A small multi-label image tagger, trained from scratch: 32-pixel images.
Rows from block 2 of a small multi-label image tagger, named by matrix and row number. Rows with one number belong to one neuron. Each number is 500 + 50 x the weight over its row's rms, rounded and kept within 0 to 999. All counts start at 0. Numbers have three digits each. After the name is the row's rms in percent of the matrix's.
After each neuron's rows are labels from the 100 images, of 14848, where the neuron reaches its largest size: "top examples" is what is common among them; "peak on" is the class under the peak. Only what is clearly more common there than usual is listed. The data: analogue clock faces.
# u: gMLP up (value half) (model.blocks.2.mixer.u.weight, 512x512), inputs 0-127
# v: gMLP up (gate half) (model.blocks.2.mixer.v.weight, 512x512), inputs 0-127
# out: gMLP down (model.blocks.2.mixer.out.weight, 512x512, transposed), outputs 0-127

u.204 099:467518565431549447492507455527474442528399503392524500516456528497468392550466387410484459514489493542493477552457604482404482485612476538577554558563430422452535427516465551508480453516471539486495464494542528574562583518562559575493442483544522404592523455528481506501540521436542523449443507460497473569539548561448574491534543453496449452546490485563548521398486424457462421495596
v.204 100:428491593477496601455532459544498513551537462543431433455541460497461456441570539442519472551454448440407463548420520556503427542490502515509426528501510439492557532512458531550472501460457519479422453544490547560543568464500619485441453517466484444425569501467542445530526479504484530524518540523508563643488428584460436416626581467520527565558518450497517437546524504399484540490584
out.204 097:564537436527520503517517533534532491552558463578477459569574548550484423378582539439575457524555506516510483516482444556483443536429505490448559491532551562558520498575471453484487482506632534523579400520496511484500491514524402516477432500527495617532538473586491434372447527546492541486523456503506489480394508458548560542464526470559436562496495469463501531481501539566385479502520
top examples: minute hand past 2; minutes: 10 to 14; minute hand past 8; minutes: 40 to 44
peak on: face

u.468 102:521497487418444444495531500465625452567504436547471417540478489508555502456432553550485471495505524443473462460502577545526502426478515483566503425473525517412564478471440532595358533537614490456482417524463476489501570537519587462521431515401561482423525496554540523469524484472518417564495519546409602511571473487426493442538578519442447484463519511527480539509480423526514591533395
v.468 097:452492523465571479503508520598489559416532532528494435533471491464560432419473532475417416445510530475535487524487502486472530523525579422569526629516544542510586571540504495508510468619412507507449556468455452485464475471481429466473510486517471463491489497440457420470489514509474498496506419464426498358523450556641532505507550475441439529590434419526504430515548517509495527519490
out.468 098:419540438538480536610530512588581551509508500537441468537413454507494517539514528556497549471483493565495480414482457496418567432476495461513393510520544424483476514524567448518451466492505505545556515488463489524453382566488477510416486581465564495498426469462553457502537491506412490561498411494460541468491551397456457446529615496549459528552561556558465483535497548558564472527478
top examples: ticks
peak on: face

u.95 104:476441584439586453557481556507527474539522517421503485429521516463531495527464574500460554564498459424449444459577557541487385366448529452507473523670475537500473427621503478469575427502475529525509503413440480437431500452526549485534502478557478448525540490504507495543551560484438516487484460525479428463520495577467507440568467577466581528508449442512533462533449464602520395450448
v.95 111:450477498560450507512624431540444479466444531506645421525580597492587516471476448415463497511309467563469469408609496586461510529368466509438463534463517525488417499501536503484474530462499469507453568460513489520466420464523522572529426466492518559545427543509551517463528544405545514491501492473503561540490556466567576519518592543556514473517555455464521572449493486490552537551454
out.95 097:502553543479565511490478495512504479528481504473440434505500506475492561570456479461559527511513576603509431393580496596542467506491476551560510533531522481327535531495377416500467465485614454484492534425527546383473520519519473556443542433412616593409453487441452487500593408493521461594525502493600528423489498468438483570474450506612523429556467572560533495549450480564500554529527
top examples: ticks; minute hand past 11; minutes: 55 to 59
peak on: face

u.492 108:599500482556554514498442558436499509453529549481477484500542546517526621529588576487491464530595459453564484535513559511456529430506426552477474513488536445547344532441510568547488436520436392594466518447413566534572497486388462464503582503464538468507560513470530550460431571508455587544556512493426525484516483448507530506468541579480603446437495521513584531574485482548468457478564
v.492 108:446579546484511537516493331468444426579451560511522460532517464509514505477431565449540464452528602480526539456524469495427520469497524551502530597411652495499455503519487480542438524533538463509443534477524574575534516489510570510514551414427498467523545446506533566443523436532522605512471453421559543523546538499501538552467480461470428589465500484461473535530557467476511460497557
out.492 100:525444528487535520449503596498589439456459551513481459454489454491544511473568557472487563513420540499502533590489492494487549533480534491501399470539380482572487528531479497521538554505538540534535453440580454423526478508472498491520550473488606596530456588477447474411517462464423462431482531492601524488510508558555588460489518540519497483525573397564546535529504529550528498528588
top examples: minute hand past 2; minutes: 10 to 14
peak on: face

u.162 099:531405493581507538535581487476396511508530475474439500579477466581437535529476489461486514538535493505522454482482507560497455407536444502457452500510539427456549497554563529436490537559504511521442495482531508461473481565558516633448451590522391488466540477530512445533549481587546408474504505524483554471490528432437497499466467437545411515545490479554454451532461378480490495514552
v.162 096:499556432510532522536506562434515555512568478463474514524476477492514463452588534423494558479448466506601431500533493395497509522455512494475471450493480457494509402466519458571501444564493438451467435480412506468486517520444514474467448537362491522521499430558606481556544545424432509494547474418449515538502394528499434514465437523449499557459479507403471372446524518537608444506472
out.162 101:465445576624490534535437511486464467430492500435563490395420497437566451508504536523474475544523548523442423491536546499529502537496497542568469536455515521491481553499493483504587417492542560511541443374557570550498547470613522506535434500498512499411492513476508495497472541483622569602573435502430484513551406472450503538432550598472439521563440470452472539472544538458499494464507
top examples: ticks
peak on: face

u.475 095:451465457552480551466507517594588537512433456481478458436483469545452508553483555579497474412559443638467422391559504447491594552497577514486443546434442404525623476611437531485541553464510576526527506436546464600467478545465559423433588518491497513444428452436458547547600554491479516594554560550495519484508498414487551484551586498586494559493514484553500459439488436545495510510420
v.475 102:460405527426468437408650547542489584467546458553487487440533402403489442445490486464517568608472502525440510463571553465594544555490494537530549533485523413551532516527402426541467489521547523483508525511520464474514402502544555491533577529625523500548495620526504491447472533447441478519396572511510539524486517526453583593570546418445348468489552465518488491525362408544519571453460
out.475 106:527472467499531462436508512454497568419462458533541552525461483419548439426484559448465493540500490516552529593480534448484489465448461537530466579548401527459498580385514615523520481442595465563561573556506469447488473533547529487567474544611521453518458465542454492450378482469491486446492603540559529520411490446512545567491487547572581511500441505496596413464506483505412531473452
top examples: minute hand past 2; minutes: 10 to 14; minute hand past 8; minutes: 40 to 44
peak on: face

u.192 108:630541579483498509527451573514540401490489448522558451381443512525524495581424497427527527548488503456573502530529568522389466499544608567448414492447522572503405505485500503510498575499534522497540450489501536447586481584551438424559470442448568470566433525508521449473516483414451481582488500511456441499561497508420508573408490531564469564439487511590492502387507465512430360463503
v.192 103:526516411525522416480425583566453546479473500463357440489560490506458452468475529439534495470555423467477501508477472516552456502557523499473505466502506490582521559530515552424505542514441432477481550548525484549519545511471651510502525482403523554551527513566481586515369539552502492487496447473486418523496465461484448489377532466446463507438534430447544466433567547505473462524401
out.192 101:573441533556462377458529494485517505496461503590454558478557462491532531549445460503471519444462571528587465551504490435502589576481533523539451547540481454522529399540403552544509524564475589564407534485496514563506495549509483489507420377462484412559481549512541517478466467546525469555512466392563551452465501428493512451363485554437502510499470499513483460478414476505578464426490
top examples: ticks
peak on: face

u.194 104:529497522523539557545468503603489491520496437481534479557475557482499502476487576549542556515546553458530505506538596525495520518552395389493445522523517425523505525519494473536504592508492434506446520589428558473484502517473526437492455509462459525461480485545460471430537546492458446500465495526538452429430493545537544522532507512473414595601549482397504558463550474533503584422475
v.194 100:504499509472529523523522514436475474449526579543490501440438497574583395581454540544477468463550526502452498540552580592375474518537522473505439541495468512571433511452541532522409529557491594487463440494545415616480503448478546489466465569403507590522575477532489528509390411424527467576546456498461416566481463537552432506503487422549535471533487500517374472473512462527517523462485
out.194 110:399542414593565472466562483434493539558410520460501463494508484431428457394520498530447487478460534605473496481538595444453483542455562579496441435431481549531531481490505543530505444454426552454501472531500464515518443403398519500539450461438512519464539413477489486494552477519463370501576399481454519436528461460508426565424528412527458474445446443493367476480540491528468493421502
top examples: ticks
peak on: face

u.289 090:488423514409531523600454568477498558514503564476555589429491477554405571508440594633470474551557508397508530457589476502479456465419603429581447475497536452502514538555451447477497597502504494438399511587515512414465498539491480526433511464479554474532538535557467518474450567572482429491507584441444503485524553476494473579460574498469407534405468472613553473508530418477537459569441
v.289 097:492407500541500556477547476541451463411471501489510488449480576572557452448489475466509545468617478513496563449540492464404372547456461462488552511415415460553456444452370517504479564487515497435457474510534468507570448521447530579491565553448499481543536539521420467581538383473474452453399573547442479402480480572547525567512483501460440548476465449532525461600539487464555526567534
out.289 094:582471423500459467490583575613632452470519491605521544544502543438600515376482459463490495467478471504538484536491489474537566547508524477545459498474430413536521527534527513457557523583549449449399549453504534526553454524513501490491471419461476422482440493447501488465608512486436517516515482501488532543516577479441487493530475502601477384488509425550480502539485477548515558525477
top examples: minute hand past 2; minutes: 10 to 14
peak on: face

u.49 107:466461472463387604523553461487540471485508479494594413573444499529470481497536528507482428459492445459571472431538468449535516554443551480568508442527508482534468485504468420490513497536424483595466481400550523438488490435504378397473523595412546429431548526394486472467470500527482505542472469371476518426521469539454516595407431469517475469500540506491507450524438477551480469557448
v.49 108:441454599440464425549482486503413495470535570458527421535528557532546375432518521441530509516527558486508517564491438470505561535555581524571480532387516497575487481611573398513446487411536553462446520435531559452480553592421493512566499550521552577487484489540571597535340462553413489439472533432516520459429529404479550525420509542446412534429518545427425515576524416421464544516532
out.49 099:452471436573562563520568492485525504497507500537452451494516448470442509523577515528395485505548510540462571499496524534508554483561438518500464505548509496520511458499384472465523499515607574498539472505572487494455525538473434554498597458561515584499429465451510539469490471483469450475530596442602469485439493572451513505546527501434536473485617467560533524472482533515526511494506
top examples: minute hand past 2; minutes: 10 to 14; minute hand past 8; minutes: 40 to 44
peak on: face

u.444 101:600534460497539428506561498494447502460527509476455474463550469455493541526499535486449561509549529526549457554474543564447488549420516489549560465470404435484511514475512556528507493497497612547684499481481556482426460438579494491559515638532433500526416506497468469387460604617510451538549447390479429473518465506552555466445457510444560563482480437475499508486516524532515406553445
v.444 103:542445541542555480515514523573520450479585570427504522484438475556470533522467509483507485564467519534564526454507551437557532443502486495492523546497527466492489399421535444573380528496483485500492553524561496483474451506510511551485461497503505554507525436476393528520389523547429450523484547482599508513493527510477512491481489397520604490472500476419487488532541501514522388533573
out.444 101:541497553562463475510369466551465542445530514531475441449481501507458494505528506502491490550571554526492467513495579436543430518470476514490461621465463516457445510389497500531508380478526474441358509488577575538521488499467514480489480479585479461535516500438554480546501483550533523542565460601407429521477509449555505474503478496521383551467507569487506450331485415485507458495502
top examples: ticks
peak on: face

u.215 105:525501608524512524438609551422503483497475491491524531502442466523596615406545565551487490452524514494524639527464503468553525536530446479526420501524527502567474501586499499494439494412508459427596477537466501482472443397432588550523493512505538521454526500401453503473542508459421488494423473577426591513578413575492634497583567509557507583491508550618444462475557558487560551582411
v.215 107:459528421465480385560559556498501493453439495540580494430498543448555435563525537428495513486472650522510386461545544515512511392558494503464484512559561526479515494553453580536495471517484440417446504451547464515536473462506443437449473634513508450484480453500523549503573533408526558518545411492527564507463443500493537573484346533493513446451497455491494424478573548551544487460479
out.215 107:520477496488494538521430474551470539421434502534591540440589384600485477502512550466434532429436604551533537459511567527525443544529392463458598482542501453413554542471483559442502510495522521526502528553421441527533553500417539514451507526447513504446512505531492503569519554524461494472536532451475422439485477476435524558498551394579494533550500549440489503525459447543611573539589
top examples: four ticks
peak on: face

u.338 092:442532540498391511541457498438468497426469511549555452526632529516553427489541497480662460569574525410532442451524476553524382548539581532495525501559427454529508496568620609514461488530510567419503423524458411529452486489447433552477463445505407479483584403554563429502534485467496615476446467507516590508482518519395534566526466471438430496392488460426508549589514525591455423465564
v.338 096:535502572434484517560569542459438441399515534565470529505551509514613480427459448477526563488484500468449482468396523440445529554423548543571493522482489578572506561533478513564443498501537536454484545516403474529541507450543480550472550542503533462566558480604413560481534447516487454570433480555457499502444529454464525511460551447468414589535494485515544514531474537563499471548498
out.338 100:536456427473524413490499504489517473479400449462452547556499462434450493468462512495382471526495489531524614516458467496552532524493558542471524532552514498517539484413464370561521472556497426609496535592562572502538526535479591560489461525451505524502432455585520449411498528587427456462472557530462543522420495458521474458524447478423507515455450458370450525489522454490466460548478
top examples: ticks; minute hand past 4; minutes: 20 to 24
peak on: face

u.132 097:528524526517484397452533467443496525571560521476516547440542438478549535530524546633536452547478542421464530574456592501491408547557481525479525540473474458598594612520501394508433487476445447453552530529404446494480445532476477448510537508487504468503532515398474473522559576465601551440546492451545475526476456524476541495513519497461327482544519509421613442449508511482515480494524
v.132 097:546543531547455535559448477534514568356535484497507523510524599610412548465532517484534542521483529410473499453537455498512513532527555488497422404512438480528492470484516527561500423552427457514491589496499516544530375540466503477531525547517548522444561493428357532502485512451499455579471568477487543575548558463521569536575426459493537509416511475572512451477525510464422444448509
out.132 103:433572479497541498498398579483391433518469450598414423593559505487515551455529509468439486436545536504473463504519407559424407462448455482443478484518578567449538491526516537450477406553569542530492469555455554405528455525514494551483574451471551462485477461459567536540503444552520497592521422463483530487433574404498496509515554555414471439419561480447470474533500426508548475540514
top examples: minute hand past 2; minutes: 10 to 14; minute hand past 1; minutes: 5 to 9
peak on: face